config.toml
model = "contrastive image-text model"
dataset = "rendered scenes of toy objects such as cars, trees, mugs and chairs"
train_examples = 195000
image_size = 64
crop_scale_min = 1
horizontal_flip = false
tokenizer = "word"
vocab_size = 62
loss = "softmax"
embed_dim = 256
encoder_arch = "vit"
encoder_norm = "layernorm_no_bias"
encoder_norm_position = "pre"
encoder_activation = "gelu"
encoder_mlp_ratio = 4
encoder_head_dim = 32
encoder_fused_qkv = true
encoder_bias = "none"
encoder_qk_norm = false
encoder_parallel_block = false
encoder_inner_norm = true
encoder_patch_size = [8, 8]
encoder_conv_stem = false
encoder_layers = 10
encoder_width = 192
encoder_positions = "sincos"
encoder_pooling = "mean"
text_encoder_causal = true
text_encoder_width = 256
text_encoder_layers = 8
text_encoder_norm = "layernorm"
text_encoder_norm_position = "pre"
text_encoder_activation = "squared_relu"
text_encoder_mlp_ratio = 6
text_encoder_head_dim = 64
text_encoder_fused_qkv = false
text_encoder_bias = "all"
text_encoder_qk_norm = false
text_encoder_parallel_block = false
text_encoder_inner_norm = false
text_encoder_drop_path = 0.15
text_encoder_positions = "rope"
init = "kaiming_normal"
residual_init = "none"
optimizer = "adamw"
learning_rate = 0.0017
beta1 = 0.9
beta2 = 0.999
eps = 1e-08
max_grad_norm = 1.0
max_steps = 19300
batch_size = 256
epochs = 25.3
lr_schedule = "wsd_sqrt"
decay_fraction = 0.2
final_lr_fraction = 0.01
warmup_steps = 570
weight_decay = 0.1
Rows from block 3 of the image encoder of a small contrastive image-text model, named by matrix and row number. Rows with one number belong to one neuron. Each number is 200 + 30 x the weight over its row's rms, rounded and kept within 0 to 999. All counts start at 0.
Before each neuron's rows are labels from the 100 images, of 14848, where the neuron reaches its highest value: "responds to" is what is common among them. Only what is clearly more common there than usual is listed. The data: rendered scenes of toy objects such as cars, trees, mugs and chairs. In brackets: how many of the 100, against the usual share in percent.
# fc1: MLP up (encoder.blocks.3.mlp.fc1.weight, 768x192), inputs 96-191
# fc2: MLP down (encoder.blocks.3.mlp.fc2.weight, 192x768, transposed), outputs 96-191

responds to: rocket (44 vs 6.5); largest object: rocket (28 vs 2.9); candle (27 vs 6.6); flower (25 vs 6.6)
fc1.234,214,206,191,242,214,188,261,186,212,237,241,198,198,174,182,236,215,163,230,223,239,190,227,219,190,165,189,170,164,245,151,193,213,200,173,232,129,141,188,192,220,224,202,141,192,209,190,194,187,251,218,189,229,194,200,223,140,155,129,218,226,214,236,146,230,143,167,221,174,191,253,198,125,197,172,203,144,178,197,237,195,202,192,222,222,200,190,178,169,220,183,118,189,261,198,198
fc2.234,158,163,189,207,245,172,208,169,196,167,158,253,174,215,127,188,212,195,186,179,218,202,131,204,265,181,182,223,207,221,185,222,188,157,186,208,225,198,223,215,212,234,192,190,211,262,217,208,226,180,184,198,141,175,200,117,212,224,170,226,237,203,246,241,266,262,213,150,206,223,228,179,234,229,195,183,193,209,172,192,235,202,162,248,187,193,252,217,167,151,202,171,210,144,247,137

responds to: flower (33 vs 6.6); ice cream (30 vs 6.7)
fc1.65,223,178,257,210,171,211,277,170,224,231,189,135,173,148,181,211,201,176,243,223,236,219,236,179,177,211,193,196,201,198,216,218,213,160,174,224,254,182,195,276,222,161,217,212,196,161,176,224,173,240,187,218,176,185,261,154,192,161,223,200,223,205,217,163,225,162,200,197,158,208,200,179,205,188,232,194,143,223,186,208,190,147,156,192,200,162,161,241,187,201,214,162,186,253,211,196
fc2.65,163,225,205,194,185,244,175,192,250,188,227,212,187,240,144,183,206,235,225,178,240,217,229,209,275,210,193,200,219,227,119,168,248,210,150,173,190,213,195,159,254,252,196,126,204,219,218,234,207,181,162,233,210,181,195,180,182,244,178,197,216,169,218,195,196,264,210,224,205,169,193,185,224,197,162,168,166,168,161,171,192,233,217,222,145,167,209,124,119,186,213,194,206,201,188,150

responds to: rocket (52 vs 6.5); largest object: rocket (25 vs 2.9)
fc1.429,237,188,188,166,230,182,216,176,240,186,221,220,189,211,155,189,227,232,244,189,219,215,174,248,155,166,193,233,199,218,211,230,225,202,180,222,206,162,189,214,182,182,176,193,197,182,208,155,206,185,172,227,219,240,199,203,206,190,142,167,196,160,192,176,180,203,184,195,146,196,215,151,224,204,209,195,185,213,190,215,137,159,169,198,246,213,189,137,228,174,197,166,240,255,223,183
fc2.429,258,192,267,150,212,208,238,148,258,187,272,209,215,188,216,218,190,211,218,213,216,216,143,200,197,200,199,156,169,209,230,213,215,121,209,111,152,142,188,190,147,222,188,200,135,178,184,157,228,156,170,264,224,200,176,195,222,163,222,216,218,160,196,174,217,183,215,238,158,202,228,182,196,188,165,200,186,155,149,227,212,149,224,234,208,264,201,173,190,215,232,223,227,197,228,180

responds to: count: one (64 vs 33.3)
fc1.293,247,201,171,237,214,193,205,216,265,223,206,179,198,164,121,255,239,188,200,222,178,212,171,197,135,178,117,207,157,273,213,194,200,142,190,186,208,136,217,212,158,159,168,178,181,178,191,196,195,231,212,220,211,169,205,152,263,163,171,206,189,234,206,176,182,179,178,236,168,231,209,138,193,187,202,244,200,185,183,202,163,200,222,153,227,195,211,209,119,253,198,179,210,267,218,227
fc2.293,184,191,219,192,139,196,208,205,136,132,181,221,203,203,217,183,191,154,163,173,215,198,187,211,224,193,233,154,260,206,205,179,194,205,270,196,179,251,237,278,180,206,200,209,165,206,177,247,236,229,170,180,190,180,198,191,181,237,148,163,231,200,189,244,211,200,225,186,208,223,193,277,161,197,222,184,152,224,229,231,265,262,165,250,148,212,210,223,234,206,200,220,219,168,206,162

responds to: red object (49 vs 15.9)
fc1.90,154,262,196,195,202,221,148,147,214,209,215,204,192,208,152,166,228,180,240,237,181,203,135,226,230,144,151,155,151,232,169,155,259,232,128,185,184,231,195,168,225,225,218,174,177,200,180,193,173,208,183,202,167,177,221,266,196,261,208,203,191,166,258,222,231,176,147,149,226,222,201,179,195,228,234,249,229,214,190,257,253,199,200,210,239,198,181,184,189,212,190,232,215,213,193,174
fc2.90,179,205,173,171,166,222,197,213,205,189,204,225,155,247,116,158,224,215,252,238,234,196,200,240,199,219,186,190,178,208,194,193,202,216,187,199,218,248,232,127,241,192,206,201,229,182,183,189,216,178,145,202,194,144,217,164,193,179,191,175,203,183,228,215,255,223,251,232,176,222,182,183,213,139,198,202,251,219,152,231,187,229,183,184,268,126,206,168,193,243,215,192,208,176,149,240

responds to: count: one (74 vs 33.3); hammer (25 vs 6.1)
fc1.511,187,154,164,190,209,238,173,175,218,198,219,192,227,211,182,203,193,227,207,164,246,196,181,191,132,195,243,197,223,219,156,213,203,184,198,181,219,189,209,208,207,204,178,196,188,210,171,171,236,266,203,223,155,171,222,204,186,221,167,190,218,174,245,198,197,199,238,193,166,202,194,136,222,190,189,189,177,268,158,170,227,178,202,207,179,162,220,218,192,149,206,215,185,242,264,183
fc2.511,142,214,192,184,212,216,157,232,184,289,203,224,178,205,244,205,213,168,225,210,178,199,137,166,204,181,180,152,186,189,176,174,229,199,203,192,199,200,201,181,241,178,206,169,251,188,223,217,185,127,217,225,228,217,217,203,164,210,206,223,187,176,267,180,231,172,207,192,230,287,171,219,220,226,198,167,223,177,180,209,242,223,202,180,165,233,192,212,188,186,224,161,184,197,214,172

responds to: flower (71 vs 6.6); largest object: flower (40 vs 2.6)
fc1.109,222,178,198,180,252,197,240,183,244,206,233,187,234,165,165,181,193,235,216,232,202,261,176,184,202,187,198,197,177,199,224,201,216,168,174,251,187,157,153,213,217,251,223,141,189,151,203,244,221,218,197,202,163,179,212,166,224,197,217,185,193,214,185,138,180,192,170,246,165,198,235,153,183,225,189,204,184,193,179,171,166,130,201,200,187,140,159,198,163,216,203,171,213,219,226,202
fc2.109,212,213,199,261,172,269,186,219,248,220,221,182,188,169,149,179,202,198,225,190,234,203,270,165,199,215,216,223,210,234,154,214,229,213,155,228,175,195,204,176,230,201,204,217,227,268,184,200,190,170,205,201,182,166,174,151,167,233,187,227,220,193,200,190,161,224,193,187,229,204,145,214,209,209,200,158,197,209,180,155,208,196,207,191,120,251,196,223,192,203,191,166,180,234,222,181

responds to: flower (31 vs 6.6)
fc1.707,236,221,204,162,257,208,177,187,241,224,224,191,205,173,178,242,205,214,249,142,209,176,228,197,144,163,183,175,182,254,176,196,222,209,185,226,144,133,214,177,225,182,181,191,167,199,188,148,246,227,200,218,212,214,215,192,226,159,161,211,166,224,153,119,229,160,168,247,174,160,235,207,193,160,196,215,179,174,186,249,133,167,226,210,262,225,222,150,160,217,204,127,186,227,203,192
fc2.707,190,214,191,185,204,210,218,199,218,151,133,263,180,226,162,160,194,196,200,190,212,207,140,238,241,213,199,201,193,148,210,194,189,175,206,271,231,176,208,202,188,233,214,221,173,213,153,215,238,209,186,202,176,134,174,110,190,233,148,177,235,197,186,196,191,214,209,196,173,189,232,208,173,186,180,221,231,213,199,200,232,213,201,217,165,202,221,195,196,225,191,217,235,154,214,201

responds to: red object (51 vs 15.9); its colour: red (44 vs 8.4)
fc1.343,269,170,232,204,206,183,171,172,197,196,213,182,244,170,181,180,186,241,248,203,144,200,181,163,176,180,203,195,207,190,262,183,225,173,181,218,191,195,217,222,237,212,145,244,172,203,202,168,168,173,159,213,150,198,180,229,210,225,191,201,226,217,172,228,176,150,182,192,164,214,204,234,158,171,183,271,233,186,183,195,157,224,226,226,153,193,210,229,207,193,149,210,237,206,234,190
fc2.343,155,200,174,214,157,223,201,207,231,191,200,200,160,231,233,202,204,200,181,169,176,214,209,180,191,218,192,244,178,191,226,205,157,223,215,147,248,195,157,197,138,155,210,195,176,175,246,201,178,247,185,197,224,159,217,206,240,196,227,150,145,152,203,183,185,273,235,196,198,185,130,169,247,220,203,164,163,216,220,122,215,218,224,149,211,208,232,239,214,194,233,202,191,235,190,236

responds to: rocket (44 vs 6.5); largest object: rocket (30 vs 2.9)
fc1.484,204,224,183,210,168,206,244,160,224,203,208,139,194,238,147,225,226,232,226,175,237,210,209,234,195,197,189,206,187,247,213,201,250,191,250,213,228,199,230,206,238,220,163,180,217,179,185,177,187,185,205,186,262,160,203,186,176,181,173,201,234,183,267,180,222,209,203,177,176,176,210,205,152,203,184,179,165,195,222,240,177,256,195,194,206,226,203,174,223,173,204,175,182,242,218,194
fc2.484,208,195,157,238,240,201,202,200,219,166,188,205,173,251,206,159,229,182,181,173,191,198,161,166,198,202,210,248,204,178,201,241,186,177,209,182,208,177,204,229,190,202,199,211,172,155,172,205,250,181,204,204,158,229,210,200,260,215,197,238,211,200,203,170,188,226,212,160,206,214,200,152,196,230,182,179,170,250,178,238,254,145,222,213,190,153,250,187,208,183,158,187,164,244,215,171

responds to: red object (78 vs 15.9); its colour: red (49 vs 8.4); bottle (33 vs 6.5)
fc1.670,215,221,215,156,212,211,193,123,221,221,204,191,246,212,201,196,207,188,245,218,205,270,185,222,187,113,214,183,174,197,134,222,284,227,157,180,183,205,167,222,169,235,217,192,132,168,184,176,206,208,189,211,200,219,203,222,182,196,175,189,177,154,226,172,253,157,179,206,167,215,251,182,208,243,272,228,199,199,153,166,203,185,189,217,232,220,181,163,228,213,198,160,215,255,213,203
fc2.670,207,209,216,162,166,211,166,170,255,162,226,162,216,196,231,194,189,239,230,214,226,238,201,217,157,195,198,186,174,177,221,179,222,164,232,158,151,194,194,185,196,212,184,234,121,190,162,178,207,149,172,280,214,241,181,256,224,206,160,210,180,197,191,157,234,148,154,223,170,203,253,190,199,199,210,224,210,151,171,204,207,191,196,204,213,200,198,141,253,278,186,231,231,191,179,224

responds to: count: three (77 vs 32.9); pink object (54 vs 16); its colour: pink (29 vs 8.5)
fc1.397,253,216,240,152,190,208,209,170,197,190,194,153,205,171,179,177,224,184,215,164,199,286,162,185,261,176,210,201,206,236,199,214,257,195,185,218,149,239,185,271,206,220,244,251,176,180,196,233,205,154,154,181,203,211,190,184,207,157,205,156,223,155,207,173,200,130,213,196,182,183,191,252,187,208,247,195,216,195,175,268,208,177,149,264,172,216,150,156,167,181,187,145,250,177,235,209
fc2.397,232,227,216,191,206,195,217,184,266,195,201,198,211,197,184,223,178,225,251,153,176,236,187,171,222,172,225,175,223,155,234,174,192,227,198,132,191,216,213,197,147,222,182,210,138,229,185,205,242,205,146,242,222,275,189,225,213,202,208,189,211,188,200,190,212,231,214,225,176,182,162,231,224,195,216,201,187,164,190,217,195,178,238,192,201,172,252,161,157,247,184,210,220,228,191,162

responds to: pink object (92 vs 16); its colour: pink (56 vs 8.5)
fc1.719,238,228,178,214,187,154,194,174,217,238,235,256,261,183,203,212,227,206,178,246,186,164,201,210,191,101,165,188,189,194,226,148,226,194,195,182,206,174,208,197,171,201,181,224,206,201,169,200,178,184,211,237,171,196,166,232,245,171,228,226,192,242,234,189,193,187,210,188,175,173,171,199,195,213,196,217,198,222,149,261,240,202,192,252,203,202,180,149,184,209,157,224,214,184,246,208
fc2.719,239,215,157,208,206,132,223,219,152,233,186,239,266,201,222,231,180,201,189,191,209,156,184,171,179,181,220,195,183,223,256,199,229,165,192,184,197,163,175,200,168,198,169,212,272,202,237,222,199,225,219,180,154,277,183,245,225,181,194,213,216,211,204,224,180,194,195,190,151,172,217,184,183,192,236,238,187,228,186,230,186,201,212,205,191,236,237,186,201,175,172,249,226,203,204,194

responds to: count: three (61 vs 32.9); light from behind the scene (51 vs 25); yellow object (37 vs 15.9)
fc1.377,232,217,212,159,212,193,195,187,234,212,294,198,209,157,190,186,222,198,220,190,200,224,192,170,202,153,193,166,199,191,167,240,183,203,167,186,188,188,173,202,175,275,203,174,192,224,212,176,218,181,191,216,221,212,218,225,196,236,231,174,206,176,243,149,208,191,181,228,165,189,248,168,202,210,185,191,198,210,147,179,133,190,215,188,162,161,222,204,246,278,226,186,215,172,209,172
fc2.377,225,212,244,150,241,258,216,185,254,199,205,166,222,218,258,232,165,222,212,234,189,232,222,241,168,208,162,174,149,196,179,196,232,181,233,170,207,176,199,190,168,223,190,194,127,176,182,186,221,191,202,276,250,197,216,152,229,244,197,221,156,173,212,152,225,152,195,275,173,206,218,205,184,223,182,209,212,133,184,200,179,193,189,194,252,252,202,147,151,214,233,183,200,226,203,205

responds to: pink object (79 vs 16); its colour: pink (41 vs 8.5)
fc1.745,201,180,177,188,239,167,252,145,246,212,239,261,184,200,259,210,202,210,216,189,246,173,203,203,143,137,196,220,160,157,184,168,275,179,221,166,184,102,220,190,176,180,179,228,176,217,237,192,208,185,201,260,224,205,220,237,177,200,204,216,123,187,215,187,188,179,176,234,188,129,211,241,172,208,187,202,224,216,189,234,208,168,210,277,197,224,219,137,191,256,217,199,199,204,217,139
fc2.745,234,197,221,204,205,198,248,217,234,190,212,160,159,224,251,173,215,188,213,241,211,205,192,200,152,259,258,178,160,187,240,191,243,211,236,169,191,172,165,230,191,216,188,210,143,199,177,200,180,185,166,266,241,169,209,161,213,202,147,174,172,164,203,208,196,198,199,261,180,228,215,264,198,171,244,205,183,161,177,191,208,210,191,182,204,217,192,184,242,277,204,220,235,213,172,201

responds to: red object (44 vs 15.9)
fc1.607,200,191,218,188,167,215,169,141,239,183,214,126,208,196,203,164,214,174,225,221,219,253,224,177,235,191,188,185,195,205,146,171,252,286,207,233,173,205,214,188,184,194,213,204,183,200,246,163,192,149,162,221,198,242,214,254,238,122,232,195,155,144,217,192,184,230,196,170,203,197,210,180,233,159,254,236,199,214,179,179,157,210,211,146,251,198,165,161,163,266,203,209,200,188,206,192
fc2.607,202,202,220,207,211,167,230,205,198,167,143,163,189,215,189,169,200,262,242,201,229,238,178,168,178,253,199,199,189,186,203,201,228,205,196,192,179,186,171,168,224,237,166,165,211,226,188,195,242,195,175,249,217,184,186,175,226,221,189,210,181,187,183,153,161,177,191,221,143,160,241,187,176,197,180,190,195,227,140,234,174,178,180,171,224,128,181,202,247,190,211,221,242,226,152,141

responds to: flower (95 vs 6.6); largest object: flower (67 vs 2.6)
fc1.515,215,202,220,165,206,225,175,162,246,211,239,215,240,141,157,157,200,195,209,238,193,204,197,192,201,191,213,174,185,259,146,236,246,174,155,216,158,139,186,191,226,252,217,171,163,222,160,218,247,231,212,217,147,174,237,202,222,198,190,200,215,216,217,159,201,186,178,209,146,198,251,172,160,191,188,211,157,205,173,181,160,181,183,264,160,146,187,153,165,222,167,136,194,226,206,196
fc2.515,205,228,225,223,165,238,167,181,240,213,169,186,206,165,135,223,159,226,227,206,254,183,242,188,213,241,162,244,204,243,150,220,207,213,167,235,169,163,208,152,256,222,208,227,178,272,203,180,225,201,227,169,185,219,188,158,185,229,220,282,266,218,162,181,205,195,145,207,202,183,179,190,185,215,171,182,171,171,191,159,183,187,188,197,130,197,226,213,190,166,187,129,174,203,250,170

responds to: count: three (62 vs 32.9); boat (29 vs 6.3)
fc1.738,225,253,201,156,255,231,213,178,186,177,175,245,205,252,193,182,238,210,220,233,196,181,199,209,217,182,169,278,237,199,236,165,211,193,226,176,230,198,204,196,209,286,152,217,198,244,208,201,219,232,166,222,211,154,184,223,213,222,156,200,184,208,205,194,210,166,169,204,179,148,241,172,175,209,232,194,165,224,195,208,231,187,178,178,174,168,182,204,211,212,170,217,192,279,191,189
fc2.738,188,227,225,193,160,222,164,186,178,160,212,147,217,200,210,248,189,136,192,222,175,263,214,164,206,190,173,239,216,173,176,187,184,248,201,177,229,210,173,212,138,184,203,189,161,179,146,174,172,229,220,213,221,170,197,256,224,211,224,201,185,187,178,197,232,193,149,215,214,199,229,226,187,197,229,199,205,205,231,171,177,267,204,193,167,210,191,241,182,252,192,240,168,220,198,248

responds to: count: three (72 vs 32.9); black object (48 vs 14.8); its colour: black (30 vs 7.6)
fc1.334,230,240,179,199,173,210,199,161,192,207,217,199,170,184,163,205,227,212,180,215,249,194,164,195,200,141,182,248,239,155,144,175,212,218,183,164,180,176,146,159,202,194,230,209,186,224,205,186,187,185,200,207,190,231,195,235,188,193,202,155,197,191,184,128,172,242,189,157,127,155,252,171,261,145,252,232,230,195,172,249,198,197,248,198,177,193,185,225,183,238,184,177,304,212,226,199
fc2.334,180,206,149,216,213,183,196,268,191,182,175,229,150,232,194,149,214,193,123,249,234,133,214,230,186,208,216,153,198,169,181,137,195,225,224,174,240,135,173,203,303,156,192,208,206,233,219,183,184,154,221,210,181,176,237,180,170,220,205,169,194,185,214,226,192,239,252,171,237,173,180,182,212,143,186,183,161,246,166,194,253,195,147,240,196,209,228,228,198,187,200,197,256,155,186,211

responds to: purple object (80 vs 16.3); its colour: purple (61 vs 8.6); snowman (30 vs 6.9)
fc1.371,192,226,146,214,210,157,240,186,218,213,224,205,249,217,209,210,256,229,220,218,237,156,181,183,197,229,218,160,176,212,250,173,202,213,221,137,217,204,166,170,230,175,183,214,189,187,183,145,188,222,184,234,188,181,227,225,185,151,193,187,214,200,227,171,193,212,172,156,182,178,219,214,202,163,143,205,174,249,152,239,222,164,221,241,256,184,180,170,229,229,157,218,246,192,188,180
fc2.371,199,186,194,181,226,155,245,237,276,232,189,236,198,217,192,205,189,212,228,217,150,175,159,183,142,224,218,172,180,212,227,197,182,254,209,202,199,224,145,178,244,195,198,181,188,244,212,169,179,230,179,214,201,201,207,162,189,172,209,191,205,228,182,186,216,202,264,257,202,202,212,207,168,173,209,198,175,190,190,161,147,183,216,166,244,176,228,241,170,186,206,192,231,190,245,192

responds to: purple object (86 vs 16.3); count: three (62 vs 32.9); its colour: purple (44 vs 8.6)
fc1.730,205,255,192,225,217,156,208,156,219,212,263,219,208,228,196,163,228,233,193,211,179,135,188,203,229,169,181,192,211,203,161,155,267,166,176,148,194,155,152,184,230,180,174,200,215,225,204,145,173,194,187,219,181,161,213,239,206,203,218,214,153,164,178,175,191,212,173,173,213,139,184,208,200,193,196,256,207,224,136,232,219,202,232,238,204,181,166,192,146,218,155,194,221,204,229,202
fc2.730,206,197,231,181,247,202,233,221,225,204,238,178,239,205,185,198,191,202,212,189,175,144,153,179,176,226,184,197,193,253,262,209,201,228,216,158,205,201,171,157,233,206,226,175,216,205,213,175,183,258,185,196,209,156,206,160,220,217,182,230,226,235,194,174,198,202,184,250,181,208,204,178,198,165,229,203,195,213,216,181,159,162,171,197,175,189,270,260,210,198,213,181,183,220,182,166

responds to: count: one (71 vs 33.3); ladder (28 vs 6.8); its colour: purple (25 vs 8.6)
fc1.29,196,244,172,216,156,178,185,179,247,235,158,229,196,255,196,229,249,205,207,186,213,170,222,206,203,207,216,172,148,217,245,185,225,194,205,178,215,213,180,188,153,162,152,169,187,224,174,178,198,258,207,220,226,158,241,237,196,187,218,180,229,173,268,148,232,225,205,145,175,215,201,198,159,226,226,236,194,208,169,184,184,195,217,199,227,211,222,151,214,182,180,179,197,158,184,158
fc2.29,214,183,174,184,263,241,206,233,246,175,196,189,196,225,224,170,175,176,195,177,248,176,246,236,189,232,181,200,230,186,134,177,233,217,127,182,237,175,228,184,226,250,171,141,213,137,247,205,209,172,210,227,207,195,267,178,198,208,199,214,162,196,168,160,113,218,199,204,196,204,194,180,218,186,259,220,218,186,172,205,142,196,235,168,199,175,238,193,205,256,220,193,179,241,166,228

responds to: rocket (41 vs 6.5)
fc1.7,200,196,213,212,242,207,215,181,220,198,217,176,196,213,203,204,235,201,220,217,230,197,183,253,199,188,235,202,189,211,180,211,237,173,199,219,193,219,173,176,209,224,205,171,182,229,189,183,203,178,198,224,188,146,222,174,164,199,150,193,138,139,225,165,187,224,171,222,244,233,201,175,177,246,226,218,195,202,227,177,203,149,233,178,188,178,190,186,253,218,203,194,225,244,233,174
fc2.7,209,163,179,212,195,237,226,168,223,208,286,233,208,243,118,160,178,196,254,206,230,213,194,233,193,193,249,237,215,207,201,224,229,164,208,173,192,199,218,197,196,213,224,186,187,205,205,194,207,135,203,199,182,150,188,156,181,221,177,249,176,199,278,202,201,249,166,178,169,163,189,163,188,220,177,167,165,190,154,174,223,225,207,201,167,182,238,177,187,253,212,166,200,221,208,191

responds to: flower (48 vs 6.6); candle (31 vs 6.6); largest object: flower (25 vs 2.6)
fc1.279,228,225,167,150,199,189,203,144,241,201,242,212,214,246,135,247,194,234,254,156,225,234,158,203,218,192,216,212,195,227,167,197,251,200,196,196,200,173,187,207,197,242,200,181,130,187,242,227,215,193,198,210,233,184,227,195,146,213,134,200,235,148,198,195,215,210,174,164,137,188,214,217,170,168,206,209,208,164,233,189,221,254,235,221,195,197,219,155,105,209,198,149,218,252,227,175
fc2.279,179,210,237,229,189,208,171,161,270,168,227,237,181,168,126,186,227,188,183,186,249,223,171,205,244,196,154,216,171,281,133,223,241,174,144,194,180,159,214,164,180,203,204,189,223,239,230,223,196,177,170,196,168,216,211,171,243,208,249,215,247,211,159,150,202,196,193,156,215,250,184,177,193,248,223,216,228,164,153,248,206,197,185,234,189,202,192,225,175,207,186,186,198,195,223,198

responds to: count: one (67 vs 33.3)
fc1.512,244,188,159,191,224,196,148,214,237,175,223,194,162,183,124,215,210,258,224,214,227,202,219,214,136,213,200,164,159,208,242,186,206,186,190,169,172,182,179,150,177,195,178,283,147,172,207,209,184,181,190,210,198,174,234,170,173,161,193,184,212,208,184,181,241,179,203,217,216,204,218,157,160,186,192,246,163,190,170,224,218,194,171,187,293,159,173,203,187,195,217,202,235,273,189,193
fc2.512,181,169,222,266,188,206,225,255,198,145,136,183,221,200,242,174,182,207,206,151,137,243,216,193,203,262,170,141,196,186,275,191,186,226,231,186,196,233,220,243,243,192,139,193,185,165,179,205,202,219,182,173,189,176,224,191,228,220,194,151,225,245,139,198,210,149,224,211,229,198,210,244,162,222,225,241,185,194,248,225,167,185,221,171,203,196,171,260,203,180,196,249,223,231,154,149

responds to: count: one (66 vs 33.3)
fc1.209,205,212,153,184,218,165,206,189,236,215,185,235,142,186,199,239,198,270,195,189,181,217,170,233,163,186,221,203,131,192,222,199,202,182,187,214,216,186,205,137,166,148,125,213,211,209,198,225,180,256,191,200,232,151,189,205,196,238,215,202,199,206,210,129,271,219,183,191,211,224,231,202,222,209,216,207,177,212,170,190,207,199,165,201,252,174,234,191,149,216,247,214,205,281,170,212
fc2.209,188,153,186,246,180,187,165,241,192,201,201,172,181,130,190,236,214,232,227,212,226,217,270,223,137,203,162,207,176,204,224,213,245,154,218,226,224,207,219,239,210,172,128,243,211,220,174,214,224,186,186,191,193,151,178,168,234,187,209,187,173,247,184,142,241,191,218,224,206,224,250,189,168,222,184,163,178,239,210,217,142,177,135,212,235,204,161,219,226,181,198,220,219,215,179,215

responds to: white object (51 vs 15.6); its colour: white (34 vs 8.5)
fc1.513,239,234,184,181,180,209,199,218,186,152,195,205,200,218,176,190,250,182,183,214,191,222,191,263,210,173,217,213,235,184,261,179,161,230,198,210,176,185,202,218,138,248,142,269,173,208,134,175,250,212,172,242,203,176,224,193,199,200,257,162,203,208,211,210,168,181,233,216,231,187,165,221,171,221,214,182,209,246,163,252,214,185,174,267,158,196,182,227,126,163,200,177,217,178,252,173
fc2.513,186,212,220,127,234,247,149,236,224,169,197,211,224,218,138,207,190,226,208,120,211,224,199,220,256,201,164,183,223,209,104,184,228,224,200,153,224,246,177,179,162,218,273,238,163,230,190,224,230,214,173,219,227,179,190,153,165,234,229,156,226,201,183,199,270,208,235,238,216,188,163,147,167,164,189,161,167,209,175,181,213,222,168,217,218,182,226,217,200,221,256,156,222,167,186,194

responds to: count: three (62 vs 32.9); hammer (46 vs 6.1)
fc1.527,192,242,210,195,179,211,241,155,199,222,202,160,196,188,202,192,239,162,196,238,173,167,211,175,178,190,224,269,200,176,249,229,174,177,143,231,225,197,181,227,164,243,230,253,189,213,205,175,198,189,205,226,210,189,227,204,203,194,183,167,193,127,231,242,196,208,147,168,210,225,211,189,219,195,183,218,181,192,193,153,223,191,178,237,211,235,158,164,187,190,196,119,233,190,249,211
fc2.527,234,270,225,210,208,176,206,206,226,224,222,200,220,199,175,216,210,206,216,143,200,234,187,162,230,181,154,213,175,167,156,204,229,173,190,192,190,213,210,221,157,163,156,213,195,187,163,203,182,218,181,236,240,258,205,291,219,180,259,210,224,191,202,145,212,163,191,159,195,266,190,213,175,207,260,136,227,168,195,241,217,175,211,210,142,223,211,180,210,236,191,199,217,164,213,227

responds to: count: three (72 vs 32.9)
fc1.449,182,255,202,191,241,200,208,181,187,149,247,179,186,228,236,177,225,201,160,237,231,215,188,202,197,144,206,246,245,201,157,185,220,279,235,216,230,160,171,184,261,218,188,175,204,237,204,147,234,218,166,226,187,204,187,222,209,215,182,175,177,182,192,179,162,196,197,177,147,133,237,149,242,177,197,180,154,264,201,213,158,213,161,185,184,164,207,174,169,210,165,250,224,207,231,209
fc2.449,196,215,221,218,218,220,170,197,150,160,176,165,163,181,192,206,190,116,150,180,180,216,236,191,238,187,110,208,167,167,170,202,185,278,162,191,238,241,184,228,207,200,237,185,228,180,186,208,202,234,202,158,192,136,210,234,250,213,177,224,173,191,150,157,218,176,149,188,207,201,184,227,225,204,253,215,187,208,227,234,201,215,205,169,155,222,178,273,167,208,226,236,185,209,181,240

responds to: rocket (45 vs 6.5); snowman (31 vs 6.9); largest object: rocket (27 vs 2.9)
fc1.690,212,151,202,204,241,200,222,172,179,208,251,177,187,198,179,235,232,213,230,162,161,207,169,213,186,151,246,220,159,237,249,154,209,192,227,240,213,207,191,173,195,211,154,175,185,155,164,179,196,185,199,186,180,142,194,220,203,205,118,195,175,147,203,241,160,211,179,176,164,205,201,192,215,170,206,218,189,176,191,177,217,202,238,196,191,232,220,174,187,170,171,209,228,248,284,203
fc2.690,177,112,168,257,197,186,193,202,199,150,271,206,185,169,196,191,234,212,164,135,238,171,185,188,247,163,201,247,186,221,186,266,231,168,165,186,182,213,190,190,189,169,209,217,207,164,215,202,207,148,213,156,157,197,185,167,275,132,202,236,218,197,179,196,167,214,239,129,192,229,197,176,254,257,192,202,206,230,194,229,207,200,180,219,174,223,197,222,243,202,207,194,198,186,241,211

responds to: purple object (82 vs 16.3); count: three (63 vs 32.9); its colour: purple (43 vs 8.6)
fc1.557,263,238,186,205,238,150,254,191,221,217,227,165,234,161,187,202,235,219,184,237,185,173,196,180,161,171,198,205,158,218,217,228,223,178,142,172,186,183,136,191,196,169,156,143,213,245,153,139,194,200,162,215,194,171,217,199,224,161,192,143,199,187,210,201,211,223,171,213,169,200,245,151,189,165,162,211,183,279,141,186,190,194,214,233,255,146,212,176,225,210,181,167,221,212,222,201
fc2.557,227,207,221,192,186,183,186,203,259,197,178,225,187,186,219,184,231,217,222,238,170,212,169,180,154,188,198,171,147,243,193,198,202,261,186,165,229,147,203,174,194,171,155,187,162,242,160,118,186,202,190,262,238,203,181,192,226,180,192,208,202,213,190,161,225,196,228,219,162,208,213,167,201,215,224,261,236,168,201,207,141,208,183,181,223,201,219,213,228,234,222,222,223,161,171,213